From a checkpoint of a small sound classifier.
Model: 6.93M parameters, log mel input, arch tc_resnet, norm groupnorm, activation relu, depths [4, 4, 4], widths [128, 160, 192].
Rows from block 2, named by matrix and row number. Rows with one number belong to one channel. Each number is 500 + 40 x the weight over its row's rms, rounded and kept within 0 to 999. All counts start at 0. Numbers have three digits each. After the name is the row's rms in percent of the matrix's.
# convs0: first width-11 conv (model.blocks.2.convs.0.weight, 128x128x11), inputs 120-127, a 11 kernel for each
# convs1: second width-11 conv (model.blocks.2.convs.1.weight, 128x128x11, transposed), outputs 120-127, a 11 kernel for each
convs0.35 105:544519508498520491498494488457447522558449511551536456407496418458479410477493489510550495446538534459496526553524519482545506520487499542473424549546503443506513445474548519397455488505514502407480442492534518502494483501490481464575532548506501492470500518513498
convs0.36 100:582530538501517457465469478542444589494469473479412497526533541529414506475494438502586450502542530476506452466508474467494535532521493451466498511544488504440491540470443503574551522507529532519502480449441476495513513524496512524517516484508522507483473479553514
convs0.37 109:482474502470467522512540491497548538483527463511473444622481522508415496462515448523483602539476506468503507528471478583523521511531476474491510522476489452521510538444459489455514486452605553516544515501496508513520500528510466500540480462476467465508488537503572
convs0.38 101:483522519504455501480514477553477493522425499575505550492560523519476560470526533530492540494487513447455472486473479480499466492477540425510547517485497486499533492487517531535552479474471472506551479532514535486489491457471510532447463498473539528541535545460463
convs0.39 089:465508519508483487481494509519544526504485574527509509506421437474443532502472522476524539542526489500450476513528502487496467450486496457542451465434515478569479476502482512518441515571486477514477450505492483457478508540528531523521465459495490490484521449452456
convs0.40 082:492508500500492463448505482470468529529512596466482548486528491455574487455549686553445432462501445513503481542548554597517480443405498438513533588432474483506493471511460516485434504575487546492440500501497479528477476458471500525528479512532546507524536513494473
convs0.41 094:519516509491499484519505504539554578474479525481481483559564422459494494475481540573461550508420495533485485455449477505540596522463514521476484487481593520436454468478491540472519420451565530422477536471469443442457469480501499480499554559580494500535481514482504
convs0.42 082:520439459488507520478463453485521519391549551431517524493535515544537445500524460506493495469489474533545536563530578516484528494529461498518569485575493503492461449457485487467448545544529521562525556521480464445458484502467476432539557510501485499493464530456493
convs0.43 085:522518510521496495505484532523461537510470443446476483580492496529494529546406462604541522457437593460506556503470431445502510525517452469447485534575455479388503538517525564499535494544493443487408441497527546504517487501474490496479480484466479519511506475454480
convs0.44 073:520517537522544563532519495529514403476429545506452547514490494519541519467554517515474447489526464514468507488462476504494545519577481418499463485475473455549456469479471503560500492548471407418446501492484466481492504496450447468442531511504544561496472484447473
convs0.45 070:477481481486501520486491483518528526516487426473493540507481488546473522552502499553557562524538493532480491517507489522497522578530496479521553552469444480535466450541607569522498523637631455421412499508527544568539524535476461419465462495548498481497538550556584
convs0.46 075:502507482502456496500529504522468511533569549456517500385483515496499467535472509500503449500521499480526504563528544489497482468469483558463546464520479598528496467517487444556538499527458429429471453429456443475509500498487509537507509509521529483501555548462466
convs0.47 081:553565517472493498512539537556541499504514537512547570478443448378546477478515488488490444451502521547544498533486493504513538521543448452493470470528535500469492527487431424447458460460411468443492499467501492500493501505498482456559512500496514468516531517535554
convs0.48 119:507466475506506519531523467510475466581435526537436462523514522460467557429503507507535525457529550481544509448476506517478465495557548563418535441554518524503465472543517418559487498488533537480464532469485467487506497494444495527542500544454432496472450491528551
convs0.49 100:503505548527464533514501529530449472455520578492475539489471454482583498472484472600550485501477493492513511540523458510502487517528566422481497543513520475470494581480487510568483557527522469483540521476503514524504485500515481453514519534477469516513510539446472
convs0.50 073:483508514526481508491479461516556451413535468491411375447471547512461498492569517514497472443530531529528545482541515547505543496489497473526542508494541534521524464566512469460462443434474444487515527512529509544548524490474444487551529505504503509471455442521497
convs0.51 104:448491521490501484494526536516604482420569523497524450470421530548439505523504420488479422397532574492505487482524447467474524508539514468482495509507465478493485533406412485562522487505552554502556472504509458493488489533517491478431520488495474528547499529523551
convs0.52 098:481483473480506474474458491473495494462512550471490516534518520501550502462518486511474524458538553549478528500532511502536465504488457392568498566487456535501510464446554587486437422483544507548419505457542516503513524528522474460549523515526520512491536517475472
convs0.53 078:487480492485510536534491517527562479418474518510529448536515565566503477528491481521464564487483482461549570520533531566502591510514459510491571543454501485507485543486508474431436432439494403447482504489491462455449428430448465470516491529484489491506459515485458
convs0.54 087:538480479464464491488506463474478524439497463494563442507488465486481546441460477466451458509524520403419444498489493545613586508545532450514547570489529459465514475548555621610542466437481489458389531537499510515494510534525515509481520502487485484514525509482533
convs0.55 075:511552511494528529516509482464500487480473538511453412540556505505537507503568442441448454469477496593519503487501500505499467483491361436521529502495498562478473465420381460515481404443513503489502554601585588572543485499466466456552503501479524535535488479492469
convs0.56 109:461486518526525499442504450489530475508452474476525493484624473513599482433473512551467466510547516495513524468485507501482495530519489514533497458480490470540527488519538512483470508515534543494496513509487496502476516484495481481494453546502504513524457529512477
convs0.57 106:446471497438418474476508544497521562468512522485502533476410528545432515498521489539492410423592541537452473503501517551528531483513520533460492531479542486510528432465443500473506501452385519613475460471512469465473497468505533541505550531478505529505488520547589
convs0.58 103:564515463454511515511511471517477567516537488536457537499466464478482490516504505522472549481473481521494517488454500474477492481456518523445471519504474530439535534494449467482503498433540523526517526498483531517521488500473491482529447461453559511488504426480447
convs0.59 081:561554477473491512476532527558522486460457512514489509442562499503544475513537510524544453517552510513460475494463432514498562494492486529470523491470498550512455478520518549543469566600482409473472561527489494501531587538495454501581471451497526484489509511492521
convs0.60 114:512486478443490511527494501494505497442452591554433426491540529487537546492648477475489440503435471488493495403418497537529531533440575482540550434581459467523507482576503509497462488478515465525488526494497438475504518486510517489514529512439503506476476502496530
convs0.61 109:552430462484513463465513478488427522452515527512498564435448466471514488461538547527482386528547484461462492474459482530542555502501510491535552462504565477503503501524517432454457618554450480505431522530530510544491490535561515473493457540521542477523501477471530
convs0.62 116:509446500469480497457479531487515494435536475497471494545447503514496509546482508551494463435518547485487482492490430504522499494487450491501539546432456518462476486458452500577509472599465485473489502512509513518520447496493483491504483500489504554555495506501465
convs0.63 091:527499490503501491536496512499490484445427537536340477591555427504448521567491517481408502499555573505459514524499505493513516514520466531456586500482454478520471533537570571474501529559581506487520585551561551579561566515485538520493493515594547545528506496457499
convs0.64 098:573463488493488494513482460517493403489443486543490454518569557444501517486463484487532506568512521471479478515476538538530492529520531462451512524564391529580509471513478536521516507450484541504488541528527508496518562556466518472538530506466499541481490463541466
convs0.65 099:531491493503546520496468497489479527436426495490534527392550454506477530507400435474544503525472456523507528480503515495479510506529491444514510464391567503450540494544538478455475478504551537429500506533497499520532537479453500487572515471462474419542546494485468
convs0.66 089:466471548529480483492511503527499467475414535592511464521518544551480541500501575518471528461438566508504530500511509478528494477422488497537502484468536417465506418546513460425603569461420501551494503514528493495506535473469468501494468533424428442480509552473509
convs0.67 128:451517504479510525506504514516465460575401627514376564523436458558514531478501521570493454523545430544488518510506535504471520477511502448485600524526430517473460505477480521580586462495542483431452519537528463458479522521523508507508477465462535497507503501488505
convs0.68 086:518442530497527482491499495469443563548489440495463448490535537553519505436471505490568518466488406567500569552500502506490498495528497546512491541523496457559517448440403421514531527447456469491445539519523526511509512504521469435504551509486510506522557568499490
convs0.69 101:532529510471532525523481463446492438508525520485432537503506454466539496486499445496463558558503530508502450487509574572513468501510503462514474507450474557565564507470565531527521433497565578467471493503522498543540533516521535505492500498495523562521495497494515
convs1.35 107:538501481477561517487483457506559363541448402436591549459557550492474470456502555530531505506419586442487482509495491524569543477493556523521469523562560494503538539497444554534501504505508517512535485519455482446508540525455516448542620545485506506467507462452488
convs1.36 100:458542447473546474482517537490518445477437451423530438576469489559550521406487516480388450551500512492520474523446490463496516495558550479458481509561463468482517462477538507504487565525568536481440535531511522485510489489554457516579527453539507447464464497504503
convs1.37 101:495463455512523523458485505443454503530407569514472501511446438545515570570538476518542480454489472498507530479463443519492567520526521459526506553526553494487473518518479470588500476480464461519544528468472517512477475534464435483575541545488463532468521451474506
convs1.38 096:528541511526559568561529541497505520483593545434505515478489539392598527541619553544488531422480447509558508534512591434471476533421475457525523501523473567558487438491456483490502493539541553529476459512445470447531525507522551499427455542592498520471506495496490
convs1.39 093:456460473492503521495564510489467523469493582521500534553523479455555544482467445516469449556504469502520530475564505527516494503504461485534531570488441514527534510481465497477513488506476434502516458496555523525487518487506494475514516455508561522528486524497441
convs1.40 095:507488471489506501488552517485527539550563391409540465490555481464515549471504492504554503519530464435443463526452595523529516543480465529452485491532519537510556525563468534542501567561556482497454537569490503511527484551533543490521534513516447597517488588463491
convs1.41 102:547455449473517554521464463482440527396432525572505504469498442592449428473554541552558520563540504512504514582535506473498504534519492542472533505478419443540491414526463401542545498523504527487454499528514452487463586510428483551579513408494611543483527441461457
convs1.42 087:527478473440491507504460421449532545474499443522511478482552501439495465514459561523493514466526482523474495451537517536515513476435472516490475462539553554521529421509431529483494442510445487565488484506447499443503522546597547485482533546415432435489467458502428
convs1.43 092:411495489455486530528463485548512568582499471559522504517514523494548397438634587481388503543366514537487515488509423510497531520469536480494499514546552457483490524492435474524459498514496488483486556599515546564463485542519472448516560520518456430386537495537568
convs1.44 079:449444411461500511520548588536473533512547465433464502474478487562428500485427419505464463421456488455476513547567560526495424535476523474515500493541499513496514525480422494458543544510487564552532451491536474519519443481510480466451540532563520477532554577487484
convs1.45 078:526478508510466492526445447472488478520512496461486476524571565458437451496525541495511494470446498465541536508512471503493486537600435509461522510474483418444477467510510477510517522477478468448397467475477450495470472491489475497479511485456436510531559504462576
convs1.46 083:454495495475449484467426421469530450469488550454486428511562492550484508500490498508472519531530504542467506531552531523546573557538515527526522504481522474556536483538478432463521536545488490485521450479481526491551491530510523446420445489514497552491533442509518
convs1.47 087:469468475426446445440452503477490529528552475505531597547472473474453466481501439530518530478492513546539542490494430467494545528613494505503455495526518492502527539534499487511490498455482438408482429470536476492459413462519505524461433452443454434506492559542574
convs1.48 113:484531514529468525503453530478508460472575539432437406531508526559534559442505484458468534484481452505452539493508493485510453488526510468551468599535494492503477525487528533536475515538533441490472531475502508446518510521480489455545551499494473451528506536593530
convs1.49 107:428479497487482478477541496470495547518505476479557451459570536460449519589463469415480456463499598492465523481462528451502510492426498491500532480528473463421521490534493580461537517604464518481461447490537524515453519487491513512519503476536517537447583441552457
convs1.50 076:496485405435489523490496526526486459552485561486425500446491527560481534621545524521470556545454472471467495506530510498507480493469526540556516528507461452459488472552494531492534548504545573590637465483462475462534485529531545491527480485483454473479521470501446
convs1.51 095:514483485557558498449429527486525533575534543559522491522494519482536483436431423574537491450530528505554510469475448510490522531488526524538470408460484459455503489507554520518479446391477473478482446436481506515476469554520552503514424484442510539550481545480467
convs1.52 101:509574447452489502481458506530495487516561435483527527411460452488466527564479464395432549504415527474524513525516465494520494447503520471498495440506457495437488528497477501439486439491407521538549552534547557482551512452493556485508536428414381432504619427438560
convs1.53 083:450525499457442458467438472469381535557484539545491527509473488534555515466464467432485485537411505496509475464491487528488499543515465455469431445433462442483462400432472417461457503495491523544586534553503498524460462465487528543531522539482484447483450481465552
convs1.54 093:495507514547451511519489484490496520561553449516539456509462484553485491529461485493534488460549626549613547527506503434495467458388442491494506503526447489467474515448453489520496495527559565604536508591581530522505494505481458511555537466444468530512534536526523
convs1.55 082:525526502456464476492441484537420492512519486527515476484497607547534567529515483478548627616497497472498432490527506536557534587577516442455449524514492574614481493480516520505508484476528531541488493524538540622594623623639607549504515481494483535483529515512491
convs1.56 117:500549498486570499536491481456513493497434516472538502496511492493517517513501427488604529401458495466463516538377467537475527507534539528489469478506468495454502516486400504527488463521445447518528481434572534494492544516479559481478477530534460466570563469487529
convs1.57 097:444425513605535533500509484571514459456560532460556493472490518389493496387449527471522524471566561414522447545592545506454494490439535497552531521508435482504524465484528508506464447458487496525505478577530492540509495462474486504521465443499560547502478452517512
convs1.58 107:479494483505545488544495528527470519528446438515586509532527478512462421527416545509513500450532476509448482402515452521472461465542514442510393455474422489469541417531538540530430491490562510541453497474533483557581569528456455576481503498468507604502495514431527
convs1.59 086:475490449421461499484461458512517401532603466462508495461502534494477462448515506485526533487519544518457481481466500457438490468493525504491496528556565569471481504488411486469517480481500517491460529506535419464508457494519555495464436582494480485555459535479460
convs1.60 119:498520526544538453488528529500445522522543481431462416465573519514506519545555485497511512421571562546537511505462521545498496539472462486503483481503509566526501466480558465525467525542485430504524464454497531487462456525522565501491578574488507518385455554533425
convs1.61 106:481466532488521500521583591506487564296407597559499544505488445503443547537460533490506564446501505556546464506485479510478458481524446524533407548492521567534496486501493460513548484521507443509494475475546500451402489530494538471434467449498582512472452492525525
convs1.62 115:513536518483533554509539564466501423549566560494387465533486411507519463495445467609444352483499482548486520432509456487529518576494486462547531522498534529533459494451522527489564494469478538545429469452472470503469536490512538453515403488591629492503529495514466
convs1.63 096:484578524551447486444472510464476514434461546589473594568470456518538469468457478554518493488509461541457513437560478578524549441470500520521481496453473473606535506433500405502478494403479486470493526523498433455496577513519435485504514472457486515564510485448478
convs1.64 096:485484538570462456516507487472508475525533493444490541494498451435550522526466609475403490565627381498470495477499474435429492511491458528521492452451545567481443468421481590504482441512512574482461444455506557537539556453498512522446449515559522483457465479549454
convs1.65 103:476486469484464522507535501508464467444529477479458544558475529521499438489568536513386474596597496518547470488470520488482415476456527572488511477549486503526467494455516468522488493570459522461529475512465453441543539514553484525503557543541510491444558542459495
convs1.66 089:495502558482474487511533480500488522505434424483502501541448446498407462504622540560489428486552529445476518518497512544464535538541513529476430418518484499537448488496516474496496512530458500527495484461496506530470427461474521531485471551604625421391513538492507
convs1.67 127:437517508529495560441488460547508481407513349395480692574481490508529520495419494588484548582544415512504510453534490512516554465480490440485470449468484522438499468519556540469516469419526533475450479436450450532474468475480454528496557538405457580508567480490440
convs1.68 094:544482416514466444505523496461484517502534472475452504440561535554453500543504483444487513530507556470478568537567516525465489527459472459484534528527509558547566592485485493531536456461430503413518539475475541497517515510518444531561460578505445470519509476497454
convs1.69 102:494482489489448560483478558566552457414492595620488545478466455467507518480556517536491563484484453508536451560535552486445452455528488472532549504493473426498496497538467564521475496476531489482480583493459516519506514523464511454561537421402409515519493504432534